Weights of a small image VAE.
Training: adamw at rate 0.0026, 24000 steps, batches of 256.
Data: trained on numbers of one to four digits printed on busy colour backdrops, 73750 training examples, 83.3 epochs.
Rows from block 6 of the encoder of a small image VAE, named by matrix and row number. Rows with one number belong to one neuron. Each number is 128 + 32 x the weight over its row's rms, rounded and kept within 0 to 255. All counts start at 0.
After each neuron's rows are labels from the 100 images, of 14848, where the neuron reaches its highest value: "strongest on" is what is common among them. Only what is clearly more common there than usual is listed. The data: numbers of one to four digits printed on busy colour backdrops.
# fc1: MLP up (encoder.blocks.6.mlp.fc1.weight, 576x192), inputs 0-63
# fc2: MLP down (encoder.blocks.6.mlp.fc2.weight, 192x576, transposed), outputs 0-63

fc1.414 [164 142 123  93 148 115 116  90 135 150 145 145 132  85 159 102 141 121 108 133 236 132  87 173 113 145 129  60 173 250 142 121  83 129  78 133 122 103 155 134  86 132 156 120 107 134 158 148 124 137 149 108  95 100 130 127 164 155 106 104 189 118  83 136]
fc2.414 [ 92 161 146 117 100 148 141  78 121 130 115 129 200 141  80 128 119 111  78  49 125 164 140 161  93 134 105  78 144 133 137  87  77 121  58  71 111 144 135  87 175 130 102  96 153 137 107 117 142 144 123 160 143 141 156 100 114 117 111  96 100 141 163 171]
strongest on: purple ink; blue ink

fc1.160 [104  95 159  84 148 144 134 155 172 144 169 184 153  97  89 135 128 239 151 122 155 171 127 110 130  51 140  50 143 134 172  86 102  90 134 100 145 134 125  69 105 198 151 132 113 162 176 119 138 156 192  65 114 159 116 121 136 153 121  86 141 171 110 124]
fc2.160 [131 158  84 149 173 140 114 145  85 134 135 107 194 162 133 183 154  99 189 137 158 115 184 110  45  95 161 104 109 108  51  71 102 103 144 127 143  94 100  91 161  76 161 106 143  57 121 131 181 150 111 101  78 164 158 134 117 114 110 155 122  96 155 119]
strongest on: red ink

fc1.54 [ 97 118 108  78  97  87  94 129 100 114 144  82 122  94 204 132  87 155 117 114  73 140 122 118 123  46 181 104 171 156 175 141 104 168 170  84 103 113 126 146 119 130 148 158 148 104 121 105 134 148 131 181 161 113  61 129 123  99  95  51 113  73 170 114]
fc2.54 [ 72 148 123  89 124 142 164 123 110 142 145 163 190 120 133 124 142 139 104 155 127 136 116 151  99 135 139  75 100 146  66  84 103  96 151 102 127 143 118 105 173 141 192 118 110 155 106 114 118 149 115   0  88 144 132  92 150 110 104 131 105 161 137 152]
strongest on: teal ink; green ink

fc1.207 [159 127 152 122 122 168 125 139 136 147 167 139  90  93 123 162 187 131 172 126 114  83  77 160  94 116 132  76 185 131 160 147 104 164 118 137 126 104 109 111 104 144 144  87 127 181 220 128 145 146 143 108 165 133 119 115 172 132 118  80 148 115 112  87]
fc2.207 [212 152 136 106 129 124 156 132 105 123 107 129 161 128 171 163 135 106  31 112 146 127 140 150 117 100 132 149 101 115 139 137 129 161 136 185 171 161 139 128  94  96 156 121 115  93  60 171 102 129  60 134 149 158 163 158  53 145 106 137  71 183 119 149]
strongest on: blue ink; red ink

fc1.41 [ 80 111 128 146 139 117 126 177 110 165 133 135 152 133 147  85 122 118 153 111 119  62 120 113 125  56 162 199 177 203 154 117 121 155 156  61 117 182 136 122 150  97 121  92 135 136  96 117 120 164  72 137 152 145 127 124  89  65 134  71 120 132 135 111]
fc2.41 [100 134 158 153  99 129 108 137  95  64 116 111 174 130  72 114 138 121 126 130  97 180 129 145 151 113 151 142  91  92 153 142 129 100 145 118 102 123  82 114 220 131  37 126 118 119 132 124 124 141 165 131 160 105 106 155 139  77 131 153 149 141 139 118]
strongest on: white ink

fc1.52 [129 128 136 132 129 168 162 176  71 191 143 126 153 128  77 118 107 155 112 135 121 136 175 113 146  87 208 162 185 141 142 135 156 132 164 136 152 104  78 166 140 144 114 127 103 145 133 130 177 133 132 118 159 159 165 118 128 126 142 110 177 200 133 165]
fc2.52 [135  56 119 119 131 148 148 146 143 110 123 125 116 117  99 154  80 111 205  91  87 161 106 172 102 118  86 101  54 143 132 133 126 112  93 119 122  77 111 109 167 130 193 136 116 121 115 115 136 176 162  57  97 105 161 143 104 156 135 193 125 102  95 198]
strongest on: grey ink; white ink

fc1.544 [119 136 120  85 127 100 127 165 126 137 143  95 151 169 105 108 159 142 117 154  83  92 155 145 124 123 139 170 164 249 127 116 144 198 143 132 104 145 126 148 141  85 136 141 162 128 129 170 154 125 181 115 187 153 128 107  91 101 139 108 152 113 115 101]
fc2.544 [170 124  80 106 128 164 150 119 136 123 129 112  86 113 136 138 136 107 185 119 105  98  85 145 165 109 133 137  98 126 181 133 134 161 146 186 123  57 160  52 119 138  85 137  66 105 123 115 165 126 127 255  78 104 162 121 150 126 121 139 122  93 137 142]
strongest on: on a plate; green ink

fc1.97 [147 132 160 123 100 140 104 116 141 168 142 151  93 131  97  99 112 161 110 133 147 141 109 139 125 123  97  96 160 135  48 163 180  95 132 139 145 137 138 140  86 144 241  64 107 123 156 105  88 161 135 130 134 144 117 144 182 137 121 141 126 130  50 255]
fc2.97 [ 70 137 147 124 115 100 145 128  87 119 106  67 204 154 149  93 145 124 148 107 165 127 120 114 112 104 189  77  91 145 193 138 138 144 135  51  94 180 112 152 170  81  93 110 219 124 118 127 147 160  61 123 158 157 101  89 124 104 103  48 125 132 189  70]
strongest on: white ink

fc1.488 [127 111 159  99 155 104 127 136  76 154 129  85 164 133  93 181 103 189 119 110 130 131 157  85  74 128 124 160 172 131 145  97 101 157 151  99 128 154 124  69  85 204 120  43 152 120  98 131 141 124 122 122 160 100 117 134 142 144  93 143 156 137 131 140]
fc2.488 [121 191 115 151 112  87 153 134  68 112 139 102 182 141 118 103 136 141 100 130 139  99 115 143  92  87 201 109 104 121 135 111  93 105 132 112 115 168 113 164 189  48 141  97 139  65  87 141 143 139  91 125 162 171 146 149 138 116 135 117 130 170 149  99]
strongest on: on a plate; white ink

fc1.76 [131 103 125 134 125 146 147 181 120 123  97 126 141 142 146 177 144 114  97 161 141 178 145 127 111 110 130  59 135 156 141 111 139 178 143 123 134 107  74 111 128  87 146 109 153  86  89 133 137 136 117 121  92 139 129 108 164 144 111 122 130 153 132 176]
fc2.76 [177 106 111  61 165 148 126 131 152 151 133 140 143  85 124 152 138 109  73 154 117 106 155 109 116  91 188 114 155 153 104 108 125 119 102 136 121 136 215 131  53 130 138 148 149 130 195 109 217 119 101 107 113 178 126 112 134 131 148 107 145  96 143 137]
strongest on: red ink

fc1.457 [ 82  74 154  96 143 138 112 132 166 132 131 162 118 106 186 135 100 112 177  95 133 142 122 137 109 104 147 101  97 127 128 133 100 124  66 112 142  80 115 114 124 156 174  74  95 127 134 111 124 199 111  38 131 107 134  97 119 128 153 151 154 115 111 132]
fc2.457 [151 156 132 106 140 116 117 144   0 138 149  63 132 134 147 130 114 118 103 127 117 117 165 111 169 101 160 142 164 154  86 114 105 141 211 152 123 128 127 147 116 107 126 119 199 119 135 165 135 126 128 109 142 146 149 123 114 152  72  95 130 154  84 158]
strongest on: purple ink

fc1.421 [116 115 155 153 145 112 157 139  43 141 130  85 139 118  95 200 175 221 155 140 127 123 103  99 142  94 202 135 142 104 156 131 136  91 103 147 145  79  53  96 103 142 161 122 192 171 151 119 163 140 119 156 119 160  51 149 132  84 141 129 110 106 122 118]
fc2.421 [125 150 145  59 115 120 138 136  99 112 112 142 144 164 157 125 153 133  31 209 153 103 143 112 155 150 142  96  78 166 133 123 180  98 125  96  90 152 131 136 160 129 165 124 133 144 105 139 162 134 155  57 128 104 142 141 113 121 104 137 101 105 136 133]
strongest on: white ink

fc1.508 [101  90 137 116 154 150 131 117 138 123 148 124 151 139 206 172  91 120 147 177 125 141 110 167  98 140 135 151 114 176 129 113  69 124 132 102 136  94  86 165  83 177 178 137 151 128 129 195 108 144 128  36 116 127 136 128 150 128 135 122 140 158 125 112]
fc2.508 [201 151 103 172 111 143 131 139 157 100 141 166 131 142 145 121 107  98 188 128 114  90  88  91 145 162 130 160 113 134 107 114 132 208 118 221 129 170 144  80  37 106 114 123  99 102 107 136 102 167 121 107 154 161 137 119 123 129 145 107 144 143 132 142]
strongest on: black ink; red ink

fc1.438 [124 129 170 131 150 101 133 174 115 194 137  81 143 117 172 147 136 106 123 199 132 178 148  98  80 124 193  79 175 215 139 137 111 150 190 126 138 108  68 149  97 100  90  89 106 142 140 153 166 144  75  91 138 124 113 123 146 135 164 133 133 214 115 135]
fc2.438 [187 131 139 176 158 134 137 121 102 143 111 127 106 167 113 162 131  91  67 130 193 116 152 107 142 160 135 126 138 149  61 157 157 149  91 216 160 150 186 157  82 102 151 171 112  67 144 160 103 136  93 119 170 105 117 125  45 162 122 176 114 122 105 116]
strongest on: teal ink

fc1.574 [ 77 129 149 188 200 117 108 151 159 169 115 115 134 137 176  70  99 126 112 116 184 123 121 141  90 131 170 128 144 138 131 172  85 107 169  78 139 182 206 145  74  93 128 144 105 125  93 139  76 123 157  90 106 142 140 125 116 130 104  98 151 141 129 108]
fc2.574 [186  97  94  72 130 145 123 171 119 103 142 136 144 140 125 210 145 143 125 175 122 139 138 151 145 106  75 109 138 118 111 132 114 175  72 177 103  49 127  76 122 121 135 140 131 199 116 108 139 119 123 123 103 114 196 156 168 142 127 133  69 110 142 185]
strongest on: purple ink

fc1.303 [ 84  58 155  23 117 101 126 115 139 125 162  54 158 111  88  95 140 161  80 152 153 162  96 146 191  93 118 105 144 126 176 138 171 127 106  63 100 132  89 117 151 145 133  99 197 156 172  81 166 149 141 107 134  86  98 144 198 136 128  44 105 127 140 132]
fc2.303 [160 134  64 205 204 131 153 170 164 130  97 144 131 167 167 159 103  86 101 122 134  85 133 109 119 161 166 139 152 157 121 112 134 142 141 149 134 172 164 168 112 113 101 138  85  28 109 165  76 117 137 117 150 151 135 144  76 126 144 199 142 137 128 136]
strongest on: teal ink

fc1.534 [104 127 144  76 137  88 130 138 135 144 111 109 121 112 178 118 107 131 172 148  77 123  95 193  85 119 144  96 155 100 135 169  72 127  94  99  71 159 194 152  90 152 145  86 150 148  90 143  99 127 134 121 163 121 122 180 154 121  89  82 140 153 136 152]
fc2.534 [184 114 130  64  85 131 130 140 134 118 141 132 157 130 146 129 131 112  36 137 146 149 133 179 118  79 111 163 127 162 131 163 121 108 141 157 107  53  35 124 156 115 158 107  90 179 124 136  85 110 146 105 105 165 110 150 128 112 119  76 106 133 133 141]
strongest on: black ink

fc1.333 [147  79 119 101  96 126 134 129 149 145  84 123 119 125 111 186  99 143 110 160 181 131 108 115 112 138 181  77 159 173 119 118 122 111 123 103 165 171 158 131 112 146 147 144 122 124 145 102 111 111 203 117 102 150 158 123 146 138 122 150 177 128 102 113]
fc2.333 [172 127 172 143 189 122 123 132 150 124 130 128 156 150 153 125 143 148  99 121 101 114 118 119 111 135 174 139 113 123 109  99 127  96 119 112 116 110 154 132  97 104 151 150 136  95 180 172 106 101  76 117 147 121 106 126 139 198 161 153 173 113  92 117]
strongest on: red ink

fc1.241 [141 144 207 131 107  80 153 150 136  56  96 143 123 184 102 118  81 150  97 191  74 178  87 127 118 112 198 147 109 150 103 139 138  95 148 148 134 154 181 152  91 139 136 149 141 129  57 113  72 140  89 120 148 135 138 112 138 138 150  85 118 131 197  76]
fc2.241 [146 103 110 127 136 135 129 107 145 138 163  95 145  88 187 161 141 112 165 109 184  76 133 187 130 119 123 142  56 156 120 111 125 168  74 176  97 117 111 144 108 100 154 142  94 132 107 161 127 146 120  87 140 153 125 146 130 105 151 136 138  65  77 117]
strongest on: red ink

fc1.533 [157 122  95 125  81 118 140 174 114  97 122  99 153  95 110 128 179 108 159 128 105 107 104 124 143 102 161 117  85 153  97 125 135 108 199 131 123  67 151 112 116 111 123 169 116 208 163 130 123 143 132 150 133  87  84 133  84 116 136 108 169  82 107 150]
fc2.533 [ 87 127 152 120 118 103 138 156 145 180 124  74 123 128 164 117  99 173 118  55 159  76 156 132 142 163 116 159 125 116 158 156 127 140 121 145 117  89 104 111 121  92 112 183 155 138 107  99  84 144 100 175 110 110 125  98 136 118 155 159 125 136 147 115]
strongest on: green ink; teal ink

fc1.532 [139  97 127  96 133 121 155 153 117 163 142 110 121 112 136 120  84 121 108  97 159 183 137  98 131 132 137 144 108  33 132 168 131 103 149 117 155  76 114  68 103 128 119 114 168  98 131 127 162 149 102 128 105 181 127  92  91 121 130 116 131  99 169 127]
fc2.532 [ 76 122 132 159 118  88  82  99 113 131 124 105 156 138 134 112 177 150 138 157 136 100 116  99 128 146 151 121 191 155 119 120 127 141 110  96 125 225 124 186 149 127 172 120 120 147 147 145 134 163 193  56 135 154  62 124 172 126 136 124 109 146 135 150]
strongest on: blue ink

fc1.101 [ 96  93 158 151 117  83 170 127 130  80 107 162 148 103 140 163 146 160 121 145  48 148 160 133  96  68 172 135  71  93 114 120 120 189 126 121 149 124 139 110  93 135 162 143 158 143 165  89 101 144 111  87 135 105 148  95 126  91 171 127 147 111 108 115]
fc2.101 [137 138 128 177 136 119 114 116 156 155 143 117 107 126 178  88 143 105 142 136 152 195 150 104 112 113 151  87 132 133 110  57  76 110 163 118 109 113  96 107 124 114 117 114 171 149 130 105  77 120 141 132 133 106 122  58 112 142 114 130 134  99 134 127]
strongest on: black ink; brown ink

fc1.12 [155 118 101 143 131  90 121 201 126 105 110 146 146 135 140 114 188 110 109 130 119 135 112 127 108 106 103  77 144 140 100 135 119 141 190  70 125 178  63 134 144 172 129 123 126 172 190 128 114 129 156  94 135 137 140 126 197 146 126 167 157 113  95  62]
fc2.12 [106 145 165 149 117 136 127 141 130 151 142 124  53 153 142 132 155 101 139 107 149  75 112 147 130 153  87 134 167 119 108 158 141 119  80 133  81 117 149 126 128 103 131 126 122 106 142  97 151 155 170 122 127 147 156  44 174  86 147 103 208 102 129 110]
strongest on: blue ink

fc1.517 [152 131 172  90 102  83 153 147 136 104 156  89 135 104  93 137 130 142 123 175  99 126 115 153 166  74 145 148 139 190 141 148 139 159 140 156 117 112  43 114 118 143 140 117 161 190 165 145 152 197 105 157 127 130  66 138 168  99  72 103 170 116 116 109]
fc2.517 [106 124 127 180 156 114 134 115  93 108 127 159 124 100 131  95 107 132 127  60 132  93 122 113 116 185  81 158 100  59 104 130 137 123  91 106  80 117 166 151 175 123  97 164 121  62 104 154 131 107 121 123 109 188 130 131  54 135 104 160  73 101  93 156]
strongest on: teal ink; bold

fc1.384 [147 119 109 146  95 115 171 139 121  75 144  84 162 119  90 190 160 143 149 174 122  71  79 124 144 171 196 214 146 119  79 151 111 132  80 109 143  87 182 109 127 171 125  76 140 164 181 136 115 111 123 138 158 130 140 140 108 152 120 100 169  97 121  82]
fc2.384 [142 120 183 168 110  97 147 115 123 138 124  99  81 152 114  98 141 163 140 190 128  97 104 109 123 141 154 131  95  70 128 173 125  44 189 113 137  95  17 188 163 147 141 115 130 111 153 164 109 118 125 140 144  89 124 158  93 173 123  76 123 178 149 120]
strongest on: teal ink; green ink

fc1.346 [ 75 125 140 138 156 135 137 105 102 203 116 130  83 131 130 151 158 161 110 164 177 153 190  80 113 104 163  98 143 129 111 109 115 122 177 196 114 127 141 132 114  97 115 102 158  99 100 126 114  99  94  85 106 115 140 142 136 111 123 119 169 181 181 190]
fc2.346 [170 136 161 122  97 190 120 109 107 128 145 115  92 142 126 134 148  72 124 167  96 104 135 143 134 169 111 114 170 125 101 141 131 121 149 116  80 137 134 158  67 144 144 107 117 114 192 128 189 102 115 167  85 175 134  54 168 141 101  65 163 141 126 101]
strongest on: red ink

fc1.3 [165  97 117 101 182  99 132  98 120  79 176  94 156  90 106  80 158 142 146 164 112  80  64 172 139 122 191 228 149 121 133 139 123 148  99 119 126 131 143 118 118 208 114  89  93 167 148 137 127 145 197 148 111 134 160 108 155 144  85  88 110  98 114 115]
fc2.3 [136 103 168 140 152 113 138 132 130  67 119 141 132 161 116 124 143 143 131 111 101 102 161 143 132  77 109 157 113 173 132 116 126 148  95 152 130 118 111  90 138 112 129  76 114 117 137 100  83 150  62 139 155 100 120 160 111 133 170 147 132 137 113 150]
strongest on: teal ink; green ink

fc1.492 [115 104 106  85 139 124 195 106 188 131 175 148  94 106 109  97  92 128 105 131 159 151 127 134 156 107 134 120 161 109 122 128 170 125 185  81 149 145 151 131 160 127  88 109 221 151 147 133 137 141 180  96 130 124 141  93 138 112 125  84 140 175 111 141]
fc2.492 [150  75 132 156 122 151  88 137 117 104 181 140  98 136 117 189 157 137  33 166 137 106 120 164 198 143 117  51 117 121 179 131 192  74 130 125  88 107  83 135 115 184  72 140 118 151 151 101 183 119 136 114  78  73 112  90 149 134 162 134 110  91 138  90]
strongest on: black ink

fc1.332 [105 141 145 164 146  97 102 183  93 162 135 112 112 118 130 176 166 193 126 164 149 135 110 128  97 133 150 124 149 130 158 133  91 119 145  65 117 115 115 153  77 143 130  44 147 176 177 151 154 126 118 109 140  83 120 125 126 106 115 132 163 111 113  97]
fc2.332 [150  79 150  64 150 116 113 149 125  81 146 155 145 158 166 152 102 115  72 143 133 138 145  98 119 104 136 141 153 174 117 111 139 173 109 145 100 162 193 133  85 119 121 113 118  95 108 188 115 127 114 112 174 160 116 136 104 115 157 210  84 130  80 159]
strongest on: teal ink

fc1.272 [150 140 104 155 149 149 151 169 117  60 121 124 158 107 125 136 150 125 156 146 142  96 139 117 133 115 148 178 137 189  98 134 118  89 131  57 120 137 164 177  87 167 112 170 131 132 124 142 103 124 124 132 139 155 110 124 120 140 126 120 135 137 146  93]
fc2.272 [129 116 128  45 110 108 130 128 141 139 141 111  98 194 130 155 133 139 136  66 163 118 106 139 128 138 167  93 101 111 118 148 139 164  99 124 130 109 152 111 127 100 108 152  96 189 180  82 129 113 119 106 115  65 134 136  71 144 146 124 130 136 111 150]
strongest on: on a plate

fc1.449 [ 91 135 193 109 183 100 145 159 157 143 120 120 123 127 153 198  52 130 139 152 162 119 116 144  96 117 230 109  95 158 121 134 111 156  97  95 111  90 136 187 149 116 108  81 137 179 163 156 123 127  75 103  79 194  97 127 131 126 174 123 135 123  97  75]
fc2.449 [210 126 123 131 181 130 123 108 140 135 104 102 151 132 139 145 166 109  46 169 158 169 156  96 134  84  93 126 154 189 111 118 132 101 126 157 137 146 140 154  44  87 122 116 144  53 154 173 106 104 162 103 178 125 110 162 158 157  90 103 141 116 127 122]
strongest on: purple ink; blue ink

fc1.551 [ 39 136 152 106 171 123  88 183 130 187 121 145 137  93 155 131 100 117 117 112 135 174 131 102 113 107 149 116 108  63  97 115 112 152 117 113 139  90 153  81 135 142 133 105 143 108 164 155 166 167  73  74 111 177 211  88  93 115 141 137 154 147 107 126]
fc2.551 [171  62 115 142 134 111 237 170 101 142 134   7 154 103 155 120 120 158 114 114 122 115 135 103 126 132 150 144 186 155  69 131 143 150 147 187 136 194 123 158 124 115 215 103 138 151 145 138 127 157 142  92 145 173  56 143 151 113 135  81 115 168  76 146]
strongest on: on a plate

fc1.461 [ 88 110 118  96 113 101 143 176 123 116 147  73 110  80 128 111 134 107 152 103  93 115 164 106 124 126 173 231 130 137 128 140 119 147 177  45 135 190 144 119 116 111 153 146 191 111 124 130 127 144  90 138 167 108  94 105 138 127  82  70 171 119 136 134]
fc2.461 [131  87 121 192 121 115 153 114 135  79 149  87 109 165 118 113 208 112  29 133 103 146 120 144 174 139 125 152 132 141 144 122 161 163 119 162 130 118  77 111 113  83 150 165  83 143 145 128 128 117 155  55 146 119 102 160 141 130 122 168 126 118 110 132]
strongest on: grey ink; pink ink

fc1.286 [111 132 160 126 187 125 114  94  93  94 132  78 185  78 149 114  64 148 109 119 104 142 172 122 115  66 165 141 128 169 120 134 172  78 164 116 134 127  68  66 134 134 131  98 180 129 122 140  99 120 125  79  93 114 107 159 116 177  68 108 122 104 145 150]
fc2.286 [114 101 104  82 151 173 143 119 125 107 146 135 130 155 109 197 166 141 157 163 107  86 121 138  99 136 158  92 101 161 132  96 108 175 112 156 201  94 228  51 132 135 141 136 158 138 108  88 143 182 138 137  21  95 143 130 145 188 142 173 104 144 148 141]
strongest on: bold; on a plate; pink ink; red ink

fc1.37 [175 141 122 111 115  97 122 123 140 162 126 136 118 137 136 141 132 159 162 216 166 142 134 112  86  60 142  63  78 187 128 137 106 111 120 121  88 171 127  62  77 140 153  92 157 167 157  97 110 156 120  89  85 102 134  92 177 119 150 121 143  67 123 138]
fc2.37 [213 122 138 114 114 144 141 105 146 163 121 165 147  78 144  86 185 143 129 128 142 152  99 150 131  85  66  79 185  97  64 125 126  83 120  62  95 203 136 158 149 115 129  95 133 159 139 148 150 110  70 123 135 191 125 117 136 120 154  81 114 150 130 135]
strongest on: purple ink; red ink

fc1.156 [108 124 111 106 161 122 138 172 110 118 125 118 138 111 186 152  72 105 150 191 132 129 152  82  87 133 155 144 109  81 114  99 132 195 150 120 114 139 103 128 137 176 123 102 185 138  80 123 124 119  78 115 109 210 109  75  70  81  78 117 156 176 155 154]
fc2.156 [145  70 112 135 135 122 100 123  91  98 134 114 104 133 128 149 158 114 101 106 111  59 109 158 136 159 136 149  66 156  89 110 146  76 126 162 110 142 149 124  28  99 191 112  95 103 159 154  94 147 112  25 142 105 116 127 109 126 115 194 133 123  86 168]
strongest on: on a plate

fc1.110 [161  83 145 153 146 113 155 163 117 147  89 142 127  81 170 128 104 143 142 125 170 107 151 124  74 108 167 160  98 100 110 118  79 151 149 121 168 120 137  86 164 171 208  80 101 100 101 135  80 194 136  45 173 115 101  73 129 139 169 156 179 101 123 153]
fc2.110 [ 93 129 113 131 121 137 114 134 147 134 155 128 138 148 115 148 150 170  80 137 114 127 138  79 181 133 156 126 149 121 165  80 119 149 171 142 144 124 146 100 119  87 120 149 177 142 110 135 164 122  89 160  97 112 123  98 159 148 114 140  90  92 106 178]
strongest on: on a plate

fc1.339 [162 152 123  78 157  96  72 189 146 145 123 145 169 134 244 163 158 151 147 149  86 131 138 150 127 112 158  83 158 195 150 170 127 120  86 124 110 133 102 162 149 146 123 111 140 118 141 156 131 107 138 121 156  87 114 137 105 118 161 122 157 182 143 107]
fc2.339 [121 173 128 128 140 156   0 120 106  83 126 122 106 162 136 103 192 117 151 121 123 132 134 189 162 133  94 100 133 108 184 125 145 133 144 131 139 152 125 105 140 101  93 154 134 124 122 124 117  71  54 216 146 172 174 148 138 115 120 146 125 124 108  90]
strongest on: on a plate

fc1.48 [151 116 152  92  73 109 141 165 112 153 156 152 124  99 151 115  82 199 184 179 154 133 128 114 111 139 172 116 164 146 127 185  89 145 159  95 130 161 113 128 144 162 132  80 166 153  91 113 133 117 181 107 132  81 124 114 160 125  85 120 110 213 133 130]
fc2.48 [109  90 101 107 139 128  99 142  75 103 118 124 141 149 121 154 135 112 176  93  88  95 137 204 160  97 111  82 132 190  97 185 157 192  75 166  72 129 183  68 208 105 158 159 121 159 139 117  84 183 110  45 141 131 143 143 163 114 165 133 112 144 112 131]
strongest on: blue ink

fc1.407 [132 141 179  94 120 112 118 121 100 118 141 129 162 110 130 106 121 182 132  96  58 139 179 114  73  83 107 113 148 141  99 121 147 137 152 129 127 158 127 116 161 166 159 119 102 121 149 122 142 126 148 149 123 105 115 146 157 115 145 106 153 187 125 140]
fc2.407 [ 85 137 136  96 134 113 109 124  81 110 160 161 159 129 126 132 156 147  98 183 147 135  90 149 153 107 133  86 118  80 190 122 106  80 155  95  98 113 114 131 222 151  95 145 158 165 107 139 144 121 123 109 120 147 153 129 159 131 143  95 111 170 149  95]
strongest on: bold; white ink; length: one; pink ink

fc1.525 [135  70 149 120 116 146 210 133 149 109 174 158  89 116 148 144 137 115 102 168 147 104 136 136 154  96 126 102 142 118  97  91 152  94 127 122  93 105 136 111 134 131 169 129 110 126 188 114 143 179 116  68 122 104 131  54 135  78 107  37 169 107 113 164]
fc2.525 [163 172 168 117  97 119 172 139 111 119 137  78 123 112 110 127  88 164 108 157 141 138 143 167  60  74 146 150 147 165 144 153 134 104 120  63 151 117  84 157 171 118 155 108 142 148 116 138 146 178 100 152 137 176  86 145 176 106 127 128 109 152 154 185]
strongest on: bold; black ink; yellow ink

fc1.326 [147  83 160 159 163 158 164 200  74 120 104 103 127 106 165 139  81 151 147 128 158  96 135  98 137 118 114 146 138  92 152 128 102  63 131  96 169  93 128  94 120 184 180 113 218 141 163  93 103 138 147 193 143 131 101 118 127 129 156 117 121  61 101 128]
fc2.326 [162 155 131 124 144 147 110  90 102 114  90  96 136 120 158 177 176 135 218 130  70 152 171 113 137  83 172  60 101 108 111 132 150 192 127 117  94  97  73 164 178 147 145 150 111 124 130 147 161 154 132  68 126 135 166  63  97 104 101 105 112 145 119 166]
strongest on: green ink; yellow ink

fc1.265 [125 124 120 144 135 139 143 148 122 131 149 165 112  87  84 166 137 181  95 123 121  78  77 122 136 116 133 152 167 102  79 155 142 113 163  96 108 113 146 137 154 170 203 109 124 156 167 131  93 175 112 116 145  91 123 130 161  81 139 141  99  79  63 162]
fc2.265 [126 170 121  67 102 134 117 141 108 107 152 117 154 141 136 128 162 140 137 152 112 116 124 178 158  87 135  98  97 135 127 133 109 113 154 111  54 104 126 139 206 120 184 129 121 195 120 120 180 174 100 114 142 112 168 151 166 104 103  82  98 158 134 135]
strongest on: white ink; yellow ink

fc1.51 [116 111 105 148 178 114 115 109 140 172 123 128 151 104 137 155 135 160 154 208 149  59 100 129 109 141 228 122 183 154 125 126 120 121  93  86  98 115 143 147 115  73 109  93  92 218 119 131 133 130 112 111 127 107 149 107 131 159 119  75 146 142 136 152]
fc2.51 [172 139 144 161 140 131 133 148 132 163 110  94 143  79 151 117 127 106 114 168 167 197 158  70 127 105 157  89 148 178 135 149 130  92 183 111 115 124  69 176  82 105 117 132 124 109 150 203 126 100 144 140 151 146 113  94 103 160 125  89 123 125 146  97]
strongest on: blue ink; purple ink

fc1.183 [123  60 133  82 108  68 162 138 113 137 160 125 199 101 100 102 117 162 135 159 110 140 123 126 137 154 183  94 129 171 133 152  95 164 179 101 107 107 116 127 166 145 143  76 172 164  96 136 123 172 141  78 114 114  84 204 145 121  96 112 121 132 119 164]
fc2.183 [159 138 113  79 111 102 153 107 117 134 146 146 154 154 170 119 153 160  81 126 132 109 149  85 119 107 165  72  78  88 109 113  64 102 159 141 121 149 133 111 189  95 146 140 143  74 128 194  39 154  90 118 115 115 112 115  82  92 110 112 111 159 105  81]
strongest on: black ink

fc1.176 [173 108 123 145 122 119 149 255  96 171  91 133 106  96 106 137 187 157 147 174 161 144 132 112 113 132 154  89 146 100 104 144 117 131 133 159 143  99 174 132 127 168 117  91 135 137  82 106  87  98 199 110 116 136 131 140 113 130 166 134 142 154 101 132]
fc2.176 [121 125 182 142 140 142 116 114 117 116 128 112 104 108 190 118 107 110 137 151 172  88 169 105 136  92  95 110 149 144 130 121 127 165 108 141  98 158 130 133 123  84 148 114 139  85 125 166 159 102  77 108 130 152 123 107 144 100 136 138 136  74 105 102]
strongest on: red ink; purple ink